config = dict(
    head_dim=32,
    parallel_block=False,
    kv_group_size=2,
    num_experts=8,
    shared_expert=False,
    conv_stem=False,
    shampoo_beta=0.95,
    final_lr_fraction=0.01,
    adamw_weight_decay_other_params=0,
)
Rows from expert 7 of block 3, named by matrix and row number. Rows with one number belong to one neuron. Each number is 500 + 50 x the weight over the matrix's rms, rounded and kept within 0 to 999. All counts start at 0. Numbers have three digits each.
# up: expert up (model.blocks.3.mlp.up, 8x192x384), inputs 77-153
# down: expert down (model.blocks.3.mlp.down, 8x384x192, transposed), outputs 77-153
up.49:435492555512539498496443551491508465523481545481465559414483436507476555496531398548549561552514453528521490463431451435453516518465482449464475384453495508481475551469461415514513514602374422461519450567441577584519448407433449493
down.49:454481470485455532503568557504528554444497558518522504557527490565463507466467469523543612448539549548572477497575563520460450487505421431443505550538582478515552560511436496483521508466540459472502506519487491510546495538516504443
up.50:545520523581429494526453526608457539522474501487501534467521495435486428498545491546495508443529485467540487410381487559456527549562496518429492404447502444400612498408513497433570611427441556501390400564467566430532505530431587633
down.50:595490484551404460510605479425409604541534509438440465358511467460477526399517535547506418521531516466472359555573538530483592548529462545533451464551420446427527416427458566502433499515423432555584373540407548425542499513527503478
up.51:543453499446499389494448494538454512475560505563385446461486529519528499535526444460462473498442513499532540573512543437498570494451523487485515530535463555469494371485505463442471592555472509533516524587526509448505503473537505504
down.51:532486445475489457495489509538514518527546565439542573485520481510494512370456581607490440438473538534550512546461560565515436508501493618509458500513531429446487545671477439491495469460454548481465466562481524482477508500539529471
up.52:510482592479455478484447489531470506424542499371542438550542396562493483434531408477482393513416556524550473448564445528504483501452591382528601471521498557457445380529460515409530513427508457509421498505508538473496526412533456547
down.52:506472532414530530426492368433585502417667529422496597574416458420454522556512447564587503431463600584594416471395538490561459542531583398604530607486466490433405535464394463484547528454517523510495585499511508425513496515525521436
up.53:585493552494410471435543458531536424485594562478526400489514504395461483460487610469503481517580493443501510588484534490479532493561502548465533559438470446482465531501537540513463539516475508452552485536454440535439555511544441398
down.53:423523488465493514440489519513518495524423457427535354514501501611536537481485416581467433451466438490524480429475596500435539518447496443509467434513575459519585363434494561449523463582544495424501488524605482435390433520538493613
up.54:470466499562485502431499530458528491532484457472557518450615491561492507637501543458535529532529558537581496564454475429422568477481525508564474489534595484487476493534472438559451450518499484519515438485440483485451585480484471550
down.54:542497604478471557561483524443472558496498495462543419582560518532547459564382447480494532551464549523428592481488548493571533468515436470439542570502449456477455456508514508519585499507393509466432519531517543455549508482512564496
up.55:413514559527501527474470481557540563488414443562505503487529403496478511546526441497556448496508567483454447453447512494475534543448553641455457551551433543542534525473541497518466510600436476579539460521447520561451523446514438514
down.55:556499500446524517553488489500581504512459517507517507485473558481478437559438484540514502525446521438502592520524507501478445521490533517447498521499467557481499507457511459497471532519502525533462481540505574440455500432413544451
up.56:535435448488425422503474481514482550472428451557496485509497533439491498482534507447540478548463515476447474500499481466444499539566424457513568523503506452466517465522512472450523529526504558512532532519499522516548427451565563529
down.56:490517520509549519553489476477526469514510552532544488549550501531531507506534569431474519527504471488468472432573508548516500429497495534424518540480553473393528548515496542491509464538489521455582546493432427523452434475435512549
up.57:539530602498513498495532489569503552513563619517510506513497519396524510540500507457448467460434424461515463517416423478419575549439584593399561477487487521517494487449505505444526466597510550461547429529492604530490523426611517557
down.57:578491575526395505475509483551527459561511465610523483509519509564532431512452566462462436473493514434501550522507497513508449497484538478411385581467410407485515536430500525457461540465550550407487493468622489527378498555491435581
up.58:506515506484539431538511542535493427533572513555535487427451460490631435508569521484570479489401581534502471474507384538615491527502474543541553508577515394492437462546418393460546477473501562552456517549505458514427501613480427392
down.58:511503499508496473509472457412426520532534481508444507508558515483485530538470490464514568437539535526432385520604528543457517437542487433554520551495556474571504448564504511491472457422529520467449585527520470511493488420511464484
up.59:461491593492444500497501395518575489471524502463549498468548475394501442481466465538466528498562427569445443451464505526494485492467530487570486532491475523510455454508435586498489466511388511442484441520597472438521457514491473482
down.59:511535478504478455445540576533508506486524508439588497487523437480527498564472559528496504503436499533550543507528513514470619506508500517520471513488475461515483455464499465509454482466530569512556515507484514501470474560449429449
up.60:599522534527551520423469474543452485469522473477485482560552542480435487468528525446475518444597440451536455506491456523572568539446483436549540513523472512531560531495535598455521538546498515525509395448411433556629463480499553517
down.60:476491572563531479510576561520557481539479439557533621497494398568516490518491456500450572618610471484501472520452534521505462506522460480453515531535530470456439555495564568521610441449477459562493509529436476512488513533495527462
up.61:560620581390567455437440436520489489492416481421500478515456612487531497440550504535501454493520512590469453491385529436500529534437488467582449492557415500491550496448473589484460564475502447498502584541362513465629548561524538525
down.61:553389444609396456440454476447509379602401425531449581549537536460488495555527518554496482520591507463533403589615506473486490429527477369521581567510431462430566532442513558547508460468598485500569463491501465570459342531489607372
up.62:510572505410590572557450488506480549518586445403420524543446537503512494527483486499473425534486490506526460520529528386475540454425559459413518493529583544498483406441497407423473438408513544467430577595544487492444503448468526511
down.62:514483507549492475443502497443433461505540486514570512444497482532467556460491506517562530522500448499425391429425514548468589518502470498580514482443558510485513472565424512554475561543570483616453546504484479508560527533533503450
up.63:461539461487574481448490633447505560508403471506453442522557579566502501469504558469465548459551455512514436468464491546555431505487437416496454443530553517453510540443470423491480466422450522512494507541510545379451507464512530533
down.63:519454509469522509364513434485510572514541551561539495495464428368480503579509471522505519464521502375582360388527544521533455451481490564487596452446496516506515527445514467509583512558429496458453582399453560483508593447467423553
up.64:567428477547560416483494568513521462576433538497490446544442535502513509565566511495576548514487446547472491575579512583546516368402546479464439472557551653484451571476574520538543476443427504500559470555502477578509538467549423553
down.64:560478547429514535455538524445595523555559533524502474472449387505543518510440491511438487474363499470530484563481434463467470460592518484484562573490423440519500548528540510530516556494550478522436386506437541555518505457440431546
up.65:489435555495463420500510448493546469572623557397438492489560539608582364553513463353519552537533458584506476441447431531565588421551507562523504510378551448549504496508395501510486450491487559595498457414443368407564575522368662534
down.65:468407580483385534550511477517588505545497509496518497412529479498472507314479408452521569531417483430434513479477580710541381451513554538507527491535534480547531355553508476416489404524555592554550521541521496534440534594508462568
up.66:508561495560516482431411565460511427530488549550509505505439391501578453467435473562476520492366454545482511449435414491491490491374560501486564522480472521467459432566474483509482571505562563414500461435587450478479449544526451606
down.66:523494496526458457526587553479529602517510503442488480433578527485528424578530432510458541559472522473454455486481539464485473491484481572506561585533516541491472435426532509508478540594445595522573538540457438513475534510452529426
up.67:425492469442428456528508544373517508496644596600544484528466499421488560499547496457565639517461460448527587476510500421538406443433552561474494522476477484534459548421436534439546581480487505497427510601475449507522448490462449433
down.67:506549440491550469519404527503525507532382534512450559405513650431388467525563479594376551517454500528472510531616499385524474529481582547573496584395550581577487567581654454496527468560553523560458539502538588566519549579479532488
up.68:519513522438499599511444509458502535557526509542442470478531452417430444502522536488451452532567528504482584505557490529487577461528507544554450527609517467473480483558507481456483479503540533427435530502478494496483481549520431496
down.68:489514519508476494509524567520404481488534448439547595504451532517559509547449437544463518524546514453442493439496554452460437456450500569536523545505502572501497522549496485524524538512519526557558510484483524506509473423509572542
up.69:589594517449414611514480455515478546527476469515474542457489494501522450492529485479581537572420549495605446511495455506505485411493510484504542427488469504476494450541471554482521551510491449455532376514510486484473521542425518550
down.69:600554453522502477534410491419521452536547446539494486436478466472503493463435526523503568462394454507531551474489510542455583605585546423550354500491528315413484574550438494440579516496467461506528538457486559496437520505525510511
up.70:481542441485468484540519514499405463524452502534401417509422557504424535502477554419421438460465505465520483521468462448439521507509484523567503487469442526591478441527473552536547537494503450500517509531521603506505464458553530441
down.70:533497406487579544556453542514564492492501434467487516463489562514647481478552532414545488611468506472571413422517496423475498501499509500508574455447576475475533481476507525510586497474477573479527492543522392503517508534571523568
up.71:549504505567572471540552569501433484555494456553557518436448599472463576606530457523474464583473496509588479559465562533425545497489582423548474475538535523533522515538520473571499501395472518469465501552524543452484577437490486487
down.71:483466475390578464506437501537466521521544585417497418496386419561474536373500515474459534502495529529465521472483476462469498498513465450411524537515382561513504554476518476472537473517547513501515456513468522436500520489575470556
up.72:549514467404577534490486521487516504439528507418515527533493521517465495539531447522452478468543459483568554470504531412507521484488548449535548606517491453573487565464462513478612375525563466545501501502443488504409493496484589435
down.72:432517532512477548470505537503516542565404458472493467427486576431478472513507436559567520595457539481513494550536526502592363540517471552504535432471419534381445593441504553538546548491460550580434475426459506527553478539445463466
up.73:554448568465546452523329458484524532559481515504489450602467453409518562495524476532587470442390462591477513455458504580578467506463506596477553522539450524476447492579469560458508382548537493593550386434457438493445454447452482529
down.73:515468525515490554521505584566457562469558533542469551377530522558527543486409494529520477551535498493527476512523502517514517537595471543500453570611435409504411469477513442479437639468503546501391478508532477424530483522519559521
up.74:525510450425478534562514445503437573508529492527568593474521503582517491524535552474499564528513466470480491480511488557498499508494603542453511474532483494504490522501517470520504497514501455490500440450551498521484453442492488484
down.74:451536487542544536494478561482496543491464513500517348444495496479538478528472512490579470476456462494536587499482527532493440539440494486561518502522400473537451472473572449545588477466489529579506540483549462531509554509565494483
up.75:495540470509526480496448546515487463481535458593495458542586562520510383587506500482560511563453476503530524495445452510548511484458384373542467427499507420466382544554489577573503511458457559516463488548389486586495503577590535548
down.75:557564576489425470527538525477421496485487516431529554482529544520458520474490369472482485513537492604477530490454558428498510484548481440462494531508479602498459459639630531491450544405380438550539403570466452535556515502502467465
up.76:524429446462468436546566518552410516524477524510498529504481647423560471481604463544524474487556560415529505512512472531582481521525436461445492630505573519565493416550520534528435545459578628530549527590516510416486566611584509503
down.76:572521496536508535449578494421404541601480519466437440455491479499539450461531511530584447452461447581532506475493449521530524614542563534426470449503438511445530493477493567459583531561488432523501494448467552567571480479523554396
up.77:529434487407486410522470569425430506577559478410496430417519492460516502556437459430462466509539534417618552532501536423518623499518587534432535509462500585534538587542495590610493503435589472467475571462499449515481553481574538605
down.77:451483521526534537588368515574543581501582544576528441466434432570531533433483489562506512610462433544470500587502390524490542486412552494454438477493473526428427457490444486519471545479498563537423464511404435501554529520501512400
up.78:567529509567535490470517497604398472487466420446436493403467560481551501498521446547605582528519490562483507535427631521472476493467527585500607396495545513514477473487542567511512538491466523503443584553560540476519497626402410548
down.78:430512585532417581508450522651479501483582532436469618510488456529504526478537385602482401468549489393512462459393434509450497534565571512469455561554373582431500509490452447539629471494489421444526412507477490535522521489555489416
up.79:494489526475527473488455478448502533551491495451512497547470476533473456441531506529479568496611556489497480499423422442502585483474470447452479529545565509439496599432497522554491552593472434491500473509610543513477520585537507443
down.79:568470493481502444504505575486496476532506502511490491497544519553514488509546432533567451546435487526448563441506529479467552440516491526474583487485462450498516491526489519501480514521536483535447487522465416421499469467501469424
up.80:452499487448519479552504450517504534468400435544449397440595580540548482420541486514594541469504452509437509496461469501533406650515450486541485573457544541555441510574426484503527564496498513539538559431485449395506498442543511499
down.80:504534446550510472503551550518549525495534465413541509413430516489492393511500555475508563521483588516540568509488515462473580533549503569500517474474511482534483396474513503519473515500530512453597488485482473504546461519476422490
up.81:463525625519453562500590545525483571469523453387456497461531492487534467576569538535516507448508536529551444434556462505607498478630538483394459447443441437450599402569492565352481452530581457422500432416545483515597508470465533422
down.81:562534530555478517506475462455617455573487540613497419529474398364543434574513483420552426487516425411563504533519568577505563658625479525580461465518503403473586540474538523393466466433549559438594581435501524428446504479552459437
up.82:492525535608493515537422432488447522531570415489482520530570485532381498502522447475501521467469555597465473502574528420542560461538445462493503573427531549473522582452542510417463532444506372521491556517520561510589484520403554543
down.82:553473442503336383551451504517536509496552544420532533515491437389548531461393503571443531448473480461449499475491482522517514560521527438536475497520550474541440480507521452546517512452487455453541442521574554505526445472545473531
up.83:649579502426567436443435488487512419531382583438524513500549505566458395389507564503492521497553589361543469528479560479460584466566521477475547511551480550431470404498470392572502451516543449499421483512518520464372492579490472468
down.83:538484537510390533529504474524626562557495513457469481442507453580534588520424502543432546440513440437426465515583366464492436396421419405453505494581544534498487513465604529493556537555517523497521605531590482521546419511575495462
up.84:490489589484438524459451413512497455429557548398526502507472502467494508433514463556416524513537422473492442389454499431431565401472443576567495556528553497522544473412396545482505449442561416546513530496487418463541505470588478452
down.84:549485533542542481389500645444510568521521463525467554535471402571386414562477505549500551563493514525615406561468534492559462473535450460537420597465429521528473511539518475526488567442554507623554622507490392507473527468443465554
up.85:446503561609433411509528553531514521485531478487493530499501547478458502542500449511545586491492482507474468454464513535557602572526386443422592525473567532537532500464483541489442538430538528501523483474578477476558492542540481575
down.85:569450474433541477508578506461425514582454547450419462559548549511501574513514409489545533454452464514439447453547572430490521445485506467581550439475453492485543567456542528464507458461443450556489468434552535352454538440487525548
up.86:527497517523508562515458461460452533497491537602470533504501504525486513538501490384512545543460456508500413536542508527533470527426416533482449479522523532502466483422488510554507556521521484469453388533472482500573461404519461551
down.86:481457611477556565462558579564543516449516498481498522575468474505590440415467434444390578450558423491539389517519528569526418451452495469455586465575512515490425474519505547406521527540434576478580540530449502474472478426529378554
up.87:425438482600411523461492574433538354542379480508509502496520389550448533415571494439470476464470446467454453594607571544438541488595483556441559474520509534477616428472485507536382557501483492551462534526508569525491510435429494501
down.87:524499450444449505551512534523542441499542529552435587485440491514544494546485551427446455448389500596487638520509475442387502368564541453439486505478561538541470626578541388446459505533597513509450501567531502578374466467485636531
up.88:446457478612445511579532530541459498555411498477479501480545411458601473629630545507492557461522416471471468506639474481450352390459393616455461433419553516539526546491484415559452559481438481487566472504473501498407493545424545435
down.88:576507488556491461446510569347522580522534494458603536503597516500502459544511385544403544543433515448579570396441459581520492633522512503471511524391465489413648576436570557470396491448442466479534528506465548571473443515380497492
up.89:599461485523535527592550495518497500508511551498370572469526496470514514561555567476525496457515487459533413488468537508475509393546411557495486490549428576518448585455469422499513438444568549510516508500515445525533545509460518457
down.89:549501555539586531448543540321502499440532599500451509472506539442505524557502481550483463525389522468528496594560504465519452503449473593434505473544550412574622577499555593467447457555512501472410459569523541480504473500468489419
up.90:490464504612547504475513481410528485491508496444557523503537395482466469529503435499411520501454544537600549538440569477534509569533520504491547407514518432575505495474566494547415398503544527521474530522540513499440601497501490562
down.90:457522510509489471542518553510458489520573489547485505431418493447524506525380520546475460534453556535517488549454410470587603555537507499470531450534431597516510506503421384573523607514479572495545493554484458522541447483532506504
up.91:458481496524498505516437539508441517484516588480451476522493529508517593331500471476531516440454407453478533511485462459504475500479420500487566533492489507486575507488439497504436551497548408450475522443487433555408474486577500427
down.91:500539510545508495419544493500585547404496515494486473446512504541500416551544535519523460502549530586435460484496505492506481482495499512482498495462545509486482527439477488475489502571464501605551543497442516490466472495486476555
up.92:486378559473462556449398442428430535506473445457578464511461483480542510538468604528579519452545605447566542518491448502464471439424451517541525523495523475468507521561558398451478486507445463491441479521531512438363464422507524499
down.92:564578406503603523397444486436417460465440519522505560451402480501525456541468488454478440503493532565529516489526503403494577553569488594441533477522468487575503506543508541591500450465532535552536460475518454513489577565435454453
up.93:462525476499536567489425549563545493632485474482475441534544475525438578468481482344482490504573477481545418553470450516484514427520491405571559392462484512463535533518511495600486497505499535490597441547630472513465568601605431600
down.93:532437556504525377555587411481607531617401519481505419503463456512486542497417556556527445511487549500517536489568562383538435495526537432535448461593568520525405472483529587489559475558524540400428559510418616578414493470532529572
up.94:503463404508466497475388507438648508595498506494432613588569553390493481519474412512531534493463516504593408488451562439413484474483483525420572562576554487477464500414463565484487537491475479537503484428557413546419492411482411398
down.94:378542548516636496519468498592515542524519468423559414498544470554536468448553482463545473428418484441510400453452497555539529510500570521517550490516474636543462501461568450431535415580520491583545518489486526414425514488465505587
up.95:544494501573465538477544592376467560452453553461622513512549519478434558560544465528469534495420489535401482519478675435371432510451499546471425506480475498531470536545508506549469419465473493524472560593610497451424463539533468503
down.95:429503508553410540458503552532544497566440433516455546481415570513478563486456498508404551513457583432514423483551504531467475404562460461613503501599498510488317544507582542581453516468542460588571429601419491543576527474453518525
up.96:494555575491557460513549467548459483480476491509449554544521549396483457506519489582469485518523512523430564517471639495535615474460523525501473494414499568447542494404481538509495551505560532512522438550487520454563544442616475556
down.96:542533501559485465449568541510508459522449551487481489503492472522552535506517493454515463632497503511590450531556493460499460511495488602498418423511518409512491523538539470571482481488459447590498469495514515552465459549495585476
up.97:598491456496577494628565598472586452524522504407515545502521455505542528547483502430539500448485390485456475523402543413538485600412436447487565431475486483516581463462465596481464422486469395521493429497446486532438431532459555490
down.97:453439535529494561627553398444496518512535379620529490448468519500486432554500502383510448599546539495558437539514609567595588580550406543479603454426491488499407502440509419517570464470488551514527421467590434553431538490600511477
up.98:457503378642476467453492584506448512502422506488536584490575546540435517546557575576445474450459545446486498565353582544354457481506549469557435515519480498449579508415514508518373483435620540563476491576439531443465584453451596577
down.98:534509612518531476482446435510418491523499494431529392550421443419498467532467519530536404363508450583496480441493513518531505521486523572444540531555402566454517454506573428525533466585420503502393476511532518520578508526531580508
up.99:538524673481542577469630443501519513503492596399539429459510538412499418513491427506552485401521558525375574548455484518550389518468465630466343508405451545402469537485509500496604437567472395485631495351476444574502445505493518439
down.99:472393441535411444565392507581574374558433467611521481476496554505496507536451508498464544518448460552551666458483524427509503469596498541548480540452503555485387415555590479527422508487459543489475471540620637491471467534507513575
up.100:497607456510454601560581480516570495544487509417510455470502433459493461522474506476539554466512448528498434457451457559554461522571469505482507450408449517431524478456561489471498438449483412475532454429553459489660499543515549371
down.100:437484471473546520492544439548503444448437503541504452483504484454484547506523438517465456487409434549468591542516505576530590532581534567482435453514525375562566442504489483363559435469524581448556534417388527540547531443584547536
up.101:461467497435506476506499489471512536522492512506499538534556523441409440499453381445491551467532530546572504541419487552527429588551510491500437398551525521436482444481546434519538445478417551572383576450476563405416507516456504469
down.101:387526543507428548482498521456533523513575496498506450527541549491514533551480507512465509559480497533412486486504489530425423544469482457496506459542500442547534477552555564559463611520475410509508439470565506462535515531424510518
up.102:470483532478438497537505505496502406477434479557532513456483544490459433534557426520563449475537508472596492478517519495561487453534534478480530482487460476476493525475498430497498492422511476505531523497509471561591506563481425485
down.102:537504519588447545508600489481519595557443514505531521584545463520431447545487433505474481514518464423444470537485502482519533458522423538518564500530510533517540423516510535487560437534511578535478379478420530576431481479565478424
up.103:546527621392499498425420566526497553557474513508449471571601455414536516464595465484471453553438562451493490583526595544576557550507593557525468471398452499412553466512516478386438495439482553439473606547536464532439465436499482519
down.103:484569494550405566523560517537498532585518558514468542517517531521454467363489503474508543495477569479572479523522475496395510542518536503540453524465463452516523477504453463489416453599452566519611379619511513410500505532507499522
up.104:498478495559497526528551571508511510488477502503482503555556396513515340521505475500475532494464523565461514498520545541509498520566488414569484472481555490547348475553501556477469502538482500484448506546477503510589529659462448473
down.104:479420498501479514544490521493579500490470527609472534505515582409481469470523451467444486494455506460518440420513500486489468509497528553600569487506514541487534498495543494538547540504513463462610519500490467486555552401505537491
up.105:458508532510441498536533468537560526508475451496461436489469533529489467620530421456484442463533537489513529519456487492416451557462529503501548512403516523528575532480525548467519507498555471552473467584510449540552588571530511521
down.105:439481451553460470585496452454478515541483580510560543434530496444435441386494489501482483500508530405514531459462511625593520446506566517570523581525473616483494531479513367438559469560517473498521527505450479508478539544501610458
up.106:469444520524491408515491555538499544547456436477563470513502605489428552545504467487541457466514439522449512545494517595431609487510462494608434450446535562458517564511522508539517450434506498549486536543527443376565486480534474576
down.106:524480542423583513524521443457501493522492441528473586598458492514499555513479508510492435501470514441444490484488470477539512534524488488571446471551481497508508501471464495507500549522565522531487521470456463556425419418537465552
up.107:441447541547602515567523529398376526457463494634487435445457432483476549438492399514433481573489453487451551509508514478555316467513453524471501453549563423461501522371479476518570495507490468554531549613499448513494482435474516480
down.107:454414542549494444481571577473453616534585578584527489486440549483534524514530545532464501473482594517457528412467443545563423542494484522537434465520496522546422465393470541668485618439465502441537418486530530502489468550463483488
up.108:527402492537472445508487513541598442499541472530482476493467562488454472547487450482473430488410598497482444444530519508567472509538477504460514556497577501365464522447530464491554588507520581558544476565487532522498559510592569458
down.108:494532522387454476552558480447463467499477521472588554427481393580530535477463545465474382512507436442430543399502466572542554446546516535379508455512500510544545405545481524431510578453580513489443494509559525412487465537470502476
up.109:508523483478485474535511418492517501504526461549533455445436449493527507497485512478506575490548462521471576452585597489511487482456419448506479413545525514529431472631433601439482634536500542417492494594451473580503408521544484641
down.109:480561532474422517530562513543554507576491526469544421497541528456435481530552448489489538460525552459456551522527470492508547524570427569471452470492559484400544521505496429472522528510528514474475466522533504538578501482495470481
up.110:551474505436526492513496499539655608460487484541531495504455463643551563418476347487577530485568449511497481424503524469507498515511503429621634537613535515406430396501367501525507532482436530370504471533415533442461511633432543483
down.110:434515386503598506416430420496524511420489456456562457492480523466533489526485536476523568414513472578436381462525542479489431455367601547591539482529471497567485523491474449490485479512539432549547612428568435558535435425410511406
up.111:466590491550574515503529534464526503573508442501466484526522541494519537564481576462509572439453536430475493532459481536522512459427539504504564480461471499531451536466511492454482506581511522452454500500550453567418493487459468480
down.111:567478470549484457490401506493566492561518452542525526443412514455522486546605474501574493483485530484443523581530526474502587541485457517511510505437512542544496417517566422511449458442488519566490500504565539465519573584496460434
up.112:434563435563532417544555440440520471536490494471567490490483525522426466538472547479427541499483501475606523546641527526473476438543500567524536514501510410565465521395483437535479404479523568511421463513524407518476561563526409522
down.112:541474540569452515470519580543544589443442441575489510469471584510561515514563487538484445553506501489493517579547519564590457526461545469440446474587534484573518479521531486439533442517483497447504525469546498451470464495563584502
up.113:579465490431516462520573456555514462527383581505512417514485467571573570458495438505532440465507510399540578565553497599548444449391477501463499347522475553439417497553493564476454512408480344393612518571559401560457477502471420595
down.113:518395473508523555534508541542575433515497552462485441510457359533453467477435423550461530511514494476370493503433465472456472497580508536453526584428477486495522409415515492597628520514431473471443539436529552583478546490517457530
up.114:615447545493479374599509482498539451494542438551461417512555550532452499559490440533509589529555469562550457513499512462484425445530607479545449537499483489513545505508533444499520531551578370523460465405487519480584539513468494622
down.114:541459555529483506496482484485525498482466467524446428566393592362446508524560435485441543481474472492476527613532510630561498615510473490598447564532495459476452467451441523568451566397455508466469506485514555502572449490514474429
up.115:514543478450456548489456527573472463464530448518449505475565616483394503470459545437497623506514514566515432473456645507501547522448429479530542510469545472362578423529477613506484594526564455470433377508437445511591392405567525410
down.115:468654574493519533441553536452504525479510543489534550532551486519483495458454426399493491553568451416487386440552535564538455475536414371497461427538505457468452473469533452481578475489595522570570450454534559484572428503470556472
up.116:528439534415481466477617436474557555515507439476491525511519504402445540581582421447474498525474515487538473459445577528514533536537489511430506560389432612502607511498584471481571482492534562450467558509482478483508409511531502485
down.116:559483422437425513518444462456519598521538438561584620498520663427520503438398577462547452456479308595599501541488476420458595525477562516524544501572613502580642557441420428550423550510493495504576533513552462535496574442499557530
up.117:416471570437465435586533553480493509479547508559577480483545512465546519484520502422559466540409543500535499492368607564500419484428482573435546446461551500501463481451481452570558540599467610416501480486475417430520505524550463428
down.117:552487448520534449526431537453587414481457587488535526605580508454587512490570523438487512618485470458438552481521449551586516549498617481398495451392485481518501509539479524478487496504488575516472498484545389527501491496475517548
up.118:431493532495505554562426434530621536548542474488567527565493461565475523491521487473518509554559524484496549436493433423522490497432440455541442432582533507441456506478422484439496582473528462385446493469471546571515548545542479569
down.118:497545503560512561567534432495481482485488492521455496460496567485554555496557380482571592603453528586444580493490454543520555484544516394448468455537455540482456481463496481406447551484498447459532452446485455488464584533489450573
up.119:480475495460542538534468539506470524571496495524487528534530491644513432507529501456482593452484482574513495509484539507461402508484471507446469494550428531501459407476448529520465516504468461508484441467477415484481525402394519572
down.119:502515503514346521526623461529560519461531496564512517458416488491485409472479533551479410573522446528479458471496543569536490408424434483511505511441608538490406533478532498562513560463556412534479539470476520558550544498570596515
up.120:460534523420539519566481498590463400549531497436443474478441504505475555424537533439448514424432433528487562404411439464422619549536490447413409517477474480487577564373422515558486510470518475444456529582532511448408564473581515499
down.120:559514461481542404508535511435435502390514426433476508445486556528547498483503602589520450565580492449496336475513537465556533529492553420500509441431534496510535441486507558536460432534431508523569530512447520430554515514499484465
up.121:471425568532552461530520546481440525540534474467522511484513546502461517568450412485500545415470458511486442562577498468568497551506533551452496490537532479519612541513510561478542446496486526557554503446488614583506453515421570426
down.121:539423619501501446459573519530561471526529590533476518503497462450504548491499622495510511546540489489518524461539551522430490443545462531593454522461476441509552538486492506581393479517478531496439441457440494456567477463554558562
up.122:566400539544484453532498434550535518528466441505432483537485525491479512566522428528353490472540470452522507511527556529530555493582497553532506548523457594554470535504570576478531462434496555461513445579506543550465549487525532503
down.122:518453436554480542475463437415486498529505599475505466422395355551509574499492540423503456447415531478466439573493482456530531524468556579484526527544459561502446561397507453417472439522454521495478535436496476500488540453498531556
up.123:420472480552493487487439487554510483488491488385484448461550528503421512417522555633449338486532492442482512517497537612472522497517509576480562630522571545479449597437479581405495584523453607557433532453456469473524514535521484511
down.123:427525546504492514454448532517510376503497572498540519562488487415546484577475533455479503469500496501522433480491508423412501550554550576500488430541504473504552416512484577605438499486576552442473409472488501473481473451525540498
up.124:580520501525448537424517482464507539489497521440482491503497518554537592508551486510537550487436476514545521531469478474539452519500521494523521489422428512461528444499490405541414554463472457493461535439530568550511535550520492515
down.124:418523484487471477507512513496539494475498510548523513485518528588529489490455426566458513505519450493549510482450559538523556488496427471453562511455498524562514524563442493489541479590572425430424500616463454552508510496458474464
up.125:486466464502432488510497484629520537502508492477542533533463567497539490493492494583440393484475446561459570455441468557519512515490438520582492594470468486479478492572525530535442490510480455461487501507449511570499439546491463537
down.125:482532444500572583439449513432599529468510525439494496422433436504480538484456503472611519539519570495460540504554481468463485479503501453478494450415509500517488513527469495490579569527478554492505476489502370537526498518493508517
up.126:570574550514503511415533567447526519461505499531479431543443483483543516476502586409460527506569435506501483342456465517459464527482539497457538421483437477523480435527423538492497500507455543402460527428454532403546480390574454503
down.126:433517498502526469575638528496527441426591495484474554468519598466551601528469446588445503564482682518425402456507507501544440565520532476533435519554549440527498481447422489427560486461545484513480567501506493549573570634467449579
up.127:498550456571507505483494498551501460427444517557518589484540543513507435542509456562483543555509478385626518475459475533446432513563429452408639530419544521548461563508555524521488501565456493431505540492463514529479550401558490416
down.127:511534500543582522540491556450599501423498511478512433425530510528450521427453483384496503446498560500544576511447436518603513502461511536548518612524488593521475572424477464489606513405441591450404576515392448445453556463428507502
up.128:514509537551522633583540492494563430594544560586538428592422541458575480581580478468425558467393496448491601524539406486475541442535497645473398498493513579410560471472541520563542500541569415560613374489529495520360488548556615551
down.128:503523534476356528531500579531556517529553475471627442494482447617445503468555527480568405535462479478524527467485458574472439524634585543404429593394540469488607539525492524532572528538425501444369403508533530475459502419482467504
up.129:471471482510453446642592499587381526543453436471472442513439508477568477435498482548514518523465461423555476541555449449513463586489415516472500404503516512551500474486476509599582531435446469496517478417574409423417536508363488514
down.129:499520644454526457550524497429432577475477567592513451549511517425463495507612436540512556524506545497488408425477500524595561507465516533485522427442435476445457477482479560560411469539511405498473538378453452588461467508518462467
up.130:572525458493531517581481449513462471512549503475526419496454546503486504496427466605548523502486546445438469461506495477484545518490455513499456492540470426440400498555501549461319548557501570474469444557462556534554529573553426539
down.130:454473500542473515507488462555456502479454555429465527500515499486500504455508429543525533508527463552468537526490473454473522516538503570488477519434465477418561455504457465535531513556461534436540530500519457434539415418480557503
up.131:518483550559513507547544475484502543522508510444434450524431592463426479515525450432504534556365486455577473497518496573472418450628488508604485472559513569467479483521442476529566535500466563525492460447450503391533607540448578556
down.131:533495500552469481485436495483509541442503473466558586474476481513517605430564575571463497545468529478469529457478511464604497503528524470455571427457488511448466534508479561474483524414524478547543501565456508509506467548440494459